Weights of a small image classifier.
Model: 6.78M parameters, arch pvt, norm layernorm, activation squared_relu, widths [80, 160, 320].
Rows from block 8, named by matrix and row number. Rows with one number belong to one attention dimension. Each number is 128 + 32 x the weight over its row's rms, rounded and kept within 0 to 255. All counts start at 0. Numbers have three digits each. After the name is the row's rms in percent of the matrix's.
# q: attention query (model.blocks.8.attn.q.weight, 320x320), inputs 160-319
# k: attention key (model.blocks.8.attn.k.weight, 320x320), inputs 160-319
q.4 100:093104172096130141088116125114211036141181143081062116161113114120096126146076151145112135142085135050115131194149155184155117141156088107107082138114114097155132063088140114104154126156151130066112159147100100178166116085142135118070161100183161147181112123117123064145110125150108063095125070093112132168149144116137105163122107103116100159192093147171107121076076173087131139154192116132155138106147097140146121158172120138110095132083173130117147102106087116145142123168115176
q.5 105:120091130151101130131100132111138189081176139091119125195115149088171136142134128151122125090107135083129155122104107089150175167142145153098141058094133145101169083137085114130191093102050140096104171119128154148140123159186099060138120152063140065206125155094101157106136120142132124117147165120126190138126088057142145170114096119099126178105114092111130141143132141141132132134122083113165057140092172113200087105152074108105159144148081168111160168070107112155139167109118142
q.6 105:122158148208143127126154124098141114111156185128137184149114143121093109099123145191208122098117130107189136090130162136088136159123047136065131150162126113086100129122123085114119216137116155057146075126133143137140099115109134124185099092094129120132153098089131110119117178133129184141136201097041126136175159139121084098127165110180129117139121152145079068089121066109142091022151156128089136116104071120131150125099106120132127085167070147080107181141082166107173107118120096
q.7 099:187109083118154116104071119126160076102081080065108078099147090115125113097127155138178141061151125115113126127146113060178069087160119178088115074103177145149093165090085080122137186161161158127157129170118131216074164130102150093135125154181106175139132126141128140142089138166156154065185106092141118123119154108153119207080120134140062186110172106155181095128081096099170191099076099109165171122129093105108145096127140092113122108161061046151122124129122181147115161140073061
q.8 100:132118101107048117143158142130116120139157165092080154085122140146115124143121112125107098103191138148212094088082095088151162121093133114135118129203152121096166137147103116175128163081132161080097110121129197152122074129119145136086127140118158159171130182141132102131129135112147121120138125112149123184080157149140059151074154092130080159128075079148123142092106145135111189074144113178124132151051139059113174175088094130106131091183075121138162140099104188103111065143080152
q.9 099:095138105149122150189074178090154098138092067131102098141131103131126134108091155185109185088079120081147185108092086115100123094144170115137103136161097153082173092182072134120122157129105154132127116067102124182153086184136146125134120129115083116122138121124161112112096163105147131079140163086091112134113187152135098139136133093096110133161148142150191161068165163121139092110047130181169149122111164179098070177140116118145151132146120191166109105174153197185119198102159114
q.10 099:116124071116169130133137107091121177115165072118092120113163119153148091122119128086123130068120034115100114095114093120085132098181110145084148109090147158096140124110176126104127112079110098162107108133094135141118122158090108157080180096083120106155098074164089136184117116091129100096051119066158107115134115169188138098171107169152136144121050125129140116178076098135158158197135146091179108095134097084105149099140141119134143130158146093114137109099095125138174109068103121
q.11 100:132150084162159149057110149141175092110161067046076147114083054142139043098107143135086131186136168121110088091119129117132064148082179173143152161157157149116099127086141109147091138127111146117160114111147133114081141132111113121128152168152081119138110096161129114111154147150143130169138141116145091143109094136102155108137081085146102140069063117138103151090097111124100149080124171105104082165061122097134155178142142145111147136139124095087207138172086114076084109129184148
q.12 100:176109081152141132116167099138167154137151116123140166130135105148151082145122105141083197120083097160147119112149139137116150096168162163170109125102145168117169126125061166144145160075074036178137169118115160160154087106131127072107108151160121128151134176170119077171083117153077146145146156181149166151154205136070157179088175137040175123098033185153173143074117132165130108104148154099122152113164142167147143138167114144064121138111143111136056158139087146143116058145080144
q.13 105:148131116131171093136112149154086093146097101080166083155163137139086106157083110159164132138146100129144121123110075145168128178120127135102101235122135102139175134219125116124146121128143135163157154054139100160118111143122106128143145160133093170093157165081158096145123115148152201136099076169183098153089128114106116160178121070102118092106208095110144089111065067090088096151093109147191157084105126171172157174154158118146150115156176044214112119105104124150170132090102078
q.14 097:143100148115158137113113079146112109124154156108190096173097168136108077147094147163123155214139151119134097124137100114100127083126161184162122127140158105122149115130122156181140170117153199116147103121092108160115068095113181166110181069130123112095126117150127112108101076149148087122123132148114107077146164130163137074064181068105157143209149110099159079157135085142144082078131114139139119196155105146071156113091149118126104094126145088096165097083180109161144131153078122
q.15 096:181054141163069148116158079095128115128090147107112120176123131146193133103148071097112119076113170177130076146119145150146134137101078174098121169163123145129163115176134152126148147058086149151137114141119112134106104101114096137124120094111132143128159051101105159106072120131142123134117104166132108120132183155117143134123142155130114135161101128093114154138157123091129141062139096069113147073146113160110133060112146127115189128180113129051020152135067159060137154075065135
q.16 102:075144148125138153095155118073060124168042155137148130170109133154161146131116129138114090132128140137185122090137059089199112133137108038083106173165162124183075157100120152149145170124127154082047129167142092165133154127171158158134061145083120114061085130187142164184169147084089120128174179137138206114131100129155133128134123120199103094105119136130169157099089154109147096141152117143118138151160166113149102072144147144115144055044125123091099128063171118193118171154146095
q.17 099:185149151143091084146122170125128178114179109140121123082052155050155149109097092095141143155128113085111082105181149104159106115219129133144140120080088099104101049103131135126119111140173175121105167157133152188154103099129110131119122101167168169120151132140131115180122155127102158114144105136165059123088110121105146153157137092143103161160128019130160130107131142097126176128089102146174075072173080094167164155079141134116190132105171127083109088117069139105129110135183214
q.18 102:106096093160126109120153133087137094170146104129106166133104132149149155131118038131058121159108136101149095144080175162126082225161160140135127144126103163096126137200139181122126171111137091101108102039145140143121104115084167133104183119104118131104148121082169141132101143088077104096136100151147124093085169112174138111166057136157143105162142115149072186105125139109134170109144060213131140190117136169167135127084136163164097141168171138086117099093111108181144105096170123
q.19 104:069114164133148092178106126170130129135087090090183096121111120167117071148116076129138111078061149156131102132139144073153076113100144111141141116103161168030148182151185143111149131105153067173171132158131155188068111079183103181143095058144123100098153175112157065098127159201095123118145139159124129107114150105134126143086046139098107159106109098117147095149109161101145085111124111123160192116154120169094094089105138073097105170128152144185170175159164134133117180057133157
q.20 102:071090121059108160117100126141075148128057123146169090146112173109185136150129081125092098108119151107098114127114135078057151105139158156166076153130179113109104140105061108071130141129102077132129147120112128130083133124098092151178115095136124217127139136128093189103070177123124108164164151086146195115047125130189200103101120157131126148143141123189119136137109187088086146135058082094121132144143118131143144074160104138123129080103148148073161111191117189116135160132149131
q.21 100:171117091100117149132147166103143087186107159099112154146181107106121115121151079092161167169133159165119174156178133110143142103139132140128117126169129161118095184115131139140086148128097106128121108119123129155075197067170134083067158111195133112136166081165104191088098122091128061150109128130088164166147161139146107148107154081112189041114127182175141154151104161115101159174131170145159120129056135086105121119106199148070107108127097080086143153090161144150127080098103123
q.22 106:170166161110165081178082178140111130143099150163129023126084090109114162144124114154165137131159114113074165170119225077133152092110157079155088075078142138151130133103106161123158127084153133157136176134182185174123125091107115070152136167110129150130144102101111132162127194122091130131147131091190117173160109168139139104118085093138133127122119146105160110128094106146133144113115147129133114162133116154180161096168124124105094045149166129141176107100084149160103121168111167
q.23 104:176149120147195077148080112118129139103136095108193064122144124052120115105114142139177137138122143147132150177121155167164107131108091123124147165108106065137141113138143138127158139098146101148160158132149091066112125095161091102163128088137183123128097168117039156060135141114092074152114118132158191128068114077124165119142186137150114110220165121140152185197168143100166108095144088101160098058119192124143174114161144171169093064178204121126143144120149151150149134197130124
k.4 095:179144152121124152133059154108107178209198093102122082190160138072129096125114115107136160113106063128194124114113102124105148131168146152118143168107174069125117139124118083186135091109104081133139115138080139107175077132091120110116108153116120146131115064085122103106147122110176117165171131109147157119077092142145107171091199096142125116058134164101110088175142131161184139130119152105106142070146133101161097105111155126109112089144106152105119141081081133142117113160130165
k.5 097:148150180118078061151119063142186092147129153170100056129037152099169097127072126129180088140092135210098078069109086093160103169120187113118105122105093126129153092158125133110182070130200091107091112109144123081209148122164116121122120120099115140164149174132061079191135120137140133140115072113118165086124131152165136161121111106123139156161147135114185069068112142201091080154122115049175105140085132122133123164077104133125112115108126117100115073118149104134132142142078139
k.6 102:076114100118181096118130149125138171094143082102125090150109080146101183190092079161073112134144134114159120237151106168063165114121155093175099181129178123157138153179084131117145110156097112110113137174110179114066141170126100126139173148093166098105137114090111159138146115131129143162083121109121125120115119134097060157096148142133097183089099128092084146094145149100124137202131152102145179105110156140116214094072036088083120166142115137092121119135105098135061111126125080
k.7 094:143151174112097094147123144086130209095096154147120136146145196115155140077080134106190116091073113137176114121140134116129156105093106119115083145161162128096090098162101081129119147143227158110153122105139135171079147166138026108147131152136186076132161075161149112151136114130167168104154120133137157137164130123108228125131124107115103116134156192082197135178200155135154159097129106138126097126128175090164186121143068113150209102191133090142164127116125164090101103127180094
k.8 102:107058136086080073148150144148151148133103158123113122168109125112083100084154125182149169131148109098078092097181142156122115113153104141170102112079098116086127119170100144130086103165185167122162153113161133081089091129140143117115139164126153160155100109059157108104113128162095126067157135099114188158128060151116169173119182128181151083167156129150071141114172173082125161116075144095109140067087139150141133111165119117169117109114145114153085102108166151097114114132182098
k.9 103:112125159176126147160104110152132119090114176100112197181161157129192115110178088158071101089078102075152146156132097147112097112151131090091147214148083149147147088119106177177130092111153135174096086140107136157130116104167105184113125185117073165137137113142121174095134204140204104061117081122109083143124097147199166143096119094057109194104160153127118144068156087122117114112097052163102151146174154149153199145126092147088172167129137144137110148136068119128146168161112146
k.10 100:129129090151189076109191137097146130148204154152098082134136090109107143131148132082144182146161103100181171063120092148122106143124108176065089138145152128143092120153147062129173095117099147126082063116143133154184056142120134086142061161095110171153126148154116144127131113077087089076163124130115145114092127103121121132135186127061158143112126170128162219162146083123129136185107163123119115131196098087102112146189125100154112083173186121099096175125153181081106120117088144
k.11 102:191146175208174098120102113098140099146109147152049130131108124080123143127137145126134087160144121130190156129096129149184138131132108104160161147136164125131136149128075184142136131101151138026139126105117190119144108122132078134110143149080060144140162096138119125134123128132123124084116140157135135111135097168081099108150129101099150122123136118113144121106153177087105133120140183173156135151205126149131094138097133194156158094161067090125136107122099119148153102186070086
k.12 104:129140091039151088100089116138111127156119106144154084129116133122130181125048105194073127121106119125170080124165074107133157144084162189184121148062175087147096144059093116113090122103097129087086174119076135091087140152129096134182114100111116116158113107096175124118113121164129136097127190148107117102132178123124131100139116137137103124075152093148132143144113127101092136140146128164165153127101142171122136105110098129119207085078179069041098098141056103147095191144137132
k.13 102:116136126184095114140125080113149134157120105121123119167160131088107128114173167075133067132112117130107148080161127109118131102192128144128071071128109133112053113166141139128089120132164101141113147140128157169138192169093077155122129078048123143162088148150095119157063102108165098164144095030109129118103069198156093080149099168146096120168093067079154104120098142154159197158160149122090172183139131099172137165163126119156102086136110183130174077116104157145168140093119093
k.14 095:059196054122133128136120094103131098085079127074128079135099146135099078139057167135168165099122137162124152192121072121104100186156141086098083120136093085143132151071114148173112122180086086167131106117137135062195200165162180135153127157132101136077124081098089094209117159085105142158124134153081085117104148114174131109130094132135138162077114129111093133186133132127192109172146101143107115131142150157133144077110171125085137136144156170103146141051186127107123116083182187
k.15 103:138148142140178046132151131110111120145162134145128138097129104097144150069102099140091097128161081179107123124174046127137118090124054108144118168143187079109151141054138133154144157134097092138114109157133138116172172167102139086117102083133119125165140107114089089154108107186083124154168065182142116135192126129136150079097077119150150093116157129109123093076140140142150108123139093070100037168143137136105112123194119152117156137094166070163131097111097183147136152138104067
k.16 110:055155115091127097086127058082159083137136103061170107130140121109164192071160166139099064130105082110135129123036103155121113135100147074138163152073142114068127158115167119127063046070098093123178139138103171103099102137145134110134093113126140159202176107138109139152135131168168125076197160107119067102128124129092119067145125114131151106084114147090074137082096127131164117184060120137144130081085131178163128102152190132101145099141132113094144188199099165144175124094119156
k.17 103:068127096101150117063105135089109196102100142115095150130103094083192166132158147140103072107167073093115217137181132138135119129084115156081113079171181142098135121131115080187160106062148098073104096107122118093177167156094172126158136110158122109122085098132222137108193140096121092137163197128188141165129160123150132074106133109121140136115116175118128127141192095098103101126113122163093120119187140130127186119132112140162148059131126176129151095147073107158146144165093102
k.18 101:092183158126060158106107128143103114121096074150109152123096195068098117099115160130105132159137114124155136150103127138144154128101122065126155165103124125136109054121116149115080110106144113099196139118148107099107174161084113142164138181128123164084169174104173120098144135065080121163096089149162110123137154150110148156131128154198078116148163174111180140133073086144142100114102073123111181066128146113082186111087140107138144171105141092097062132105175122171153181091125105
k.19 103:085198112083102053103152118103151154115173155073153199090081154125142136095083099130104154132095137091167131103134123132068092140194139117100132059122113131130204132209129144146135150123155173105124087191095125092120123136130158140161110135124070144136070156166192084138176112140110146107060162060136114127156078129171123160094118102137114149108148144141158054095140159109102114126108169167089169096105159098127197173078105126112101144103180153113130142100116143115091144118102131
k.20 100:164138176116146108125078167088099192113137138128113164071114102105103200138088135101198163124136162176146154107145169115134086146120079108150126172101163134166093107133159113112127120077143133122131078152135134143195144081194133115099171101074051136130126098083129135123121149146143166104124083119071184149134129089152132091164105149151136137145126057091170139153082215118136123110147126143116132127134077121070144137121182091147088153135110117129196106167122108118147131099149134
k.21 096:144174104130101140152130134111139180175086112152135126155126145081167086148041113083180154092089126132147090073102155113165182169070143143130100170106115100128087113187124120147104126079114185137079069092078181136174113143094150111088128146098121128131122093098160178121098112140122114109163117086137103095140156120164161132070180090114177106099101119142097173084098193211131157137145146086157088123173086149142148118162147100136069143163113117168117091156092122067123054126147136
k.22 104:143136136129127151133158087146141141144188111105129111079144124145136087126105092116125093173174113111157132122080139114114085169078120063137168109101197105197157150133109165127132118134104157110120154126164117074147152174060187119104124141182126131103123141124162139113141178084134138104130106153159142137110138035094125101109184094155153128140191083148116083150116167137138161107159133068091120147118113146084155135124122090074118118117128129152041143064095091178135118170133108
k.23 101:107147111125064140084193124137167147135105090150142155075135081119182177187126057137114144092169137134155104094165109142122130139170146121126114131142066160160135118102112202143101149108141084153157092164103131091109086161139077078112154065153059084083094144130099141131190110095198137164215207137135097181154178113113087079147113037106128114133140101081110130152141113093124141129135166142138106115106137199087109086099104130137099160108129154116160066184104051127137172188136110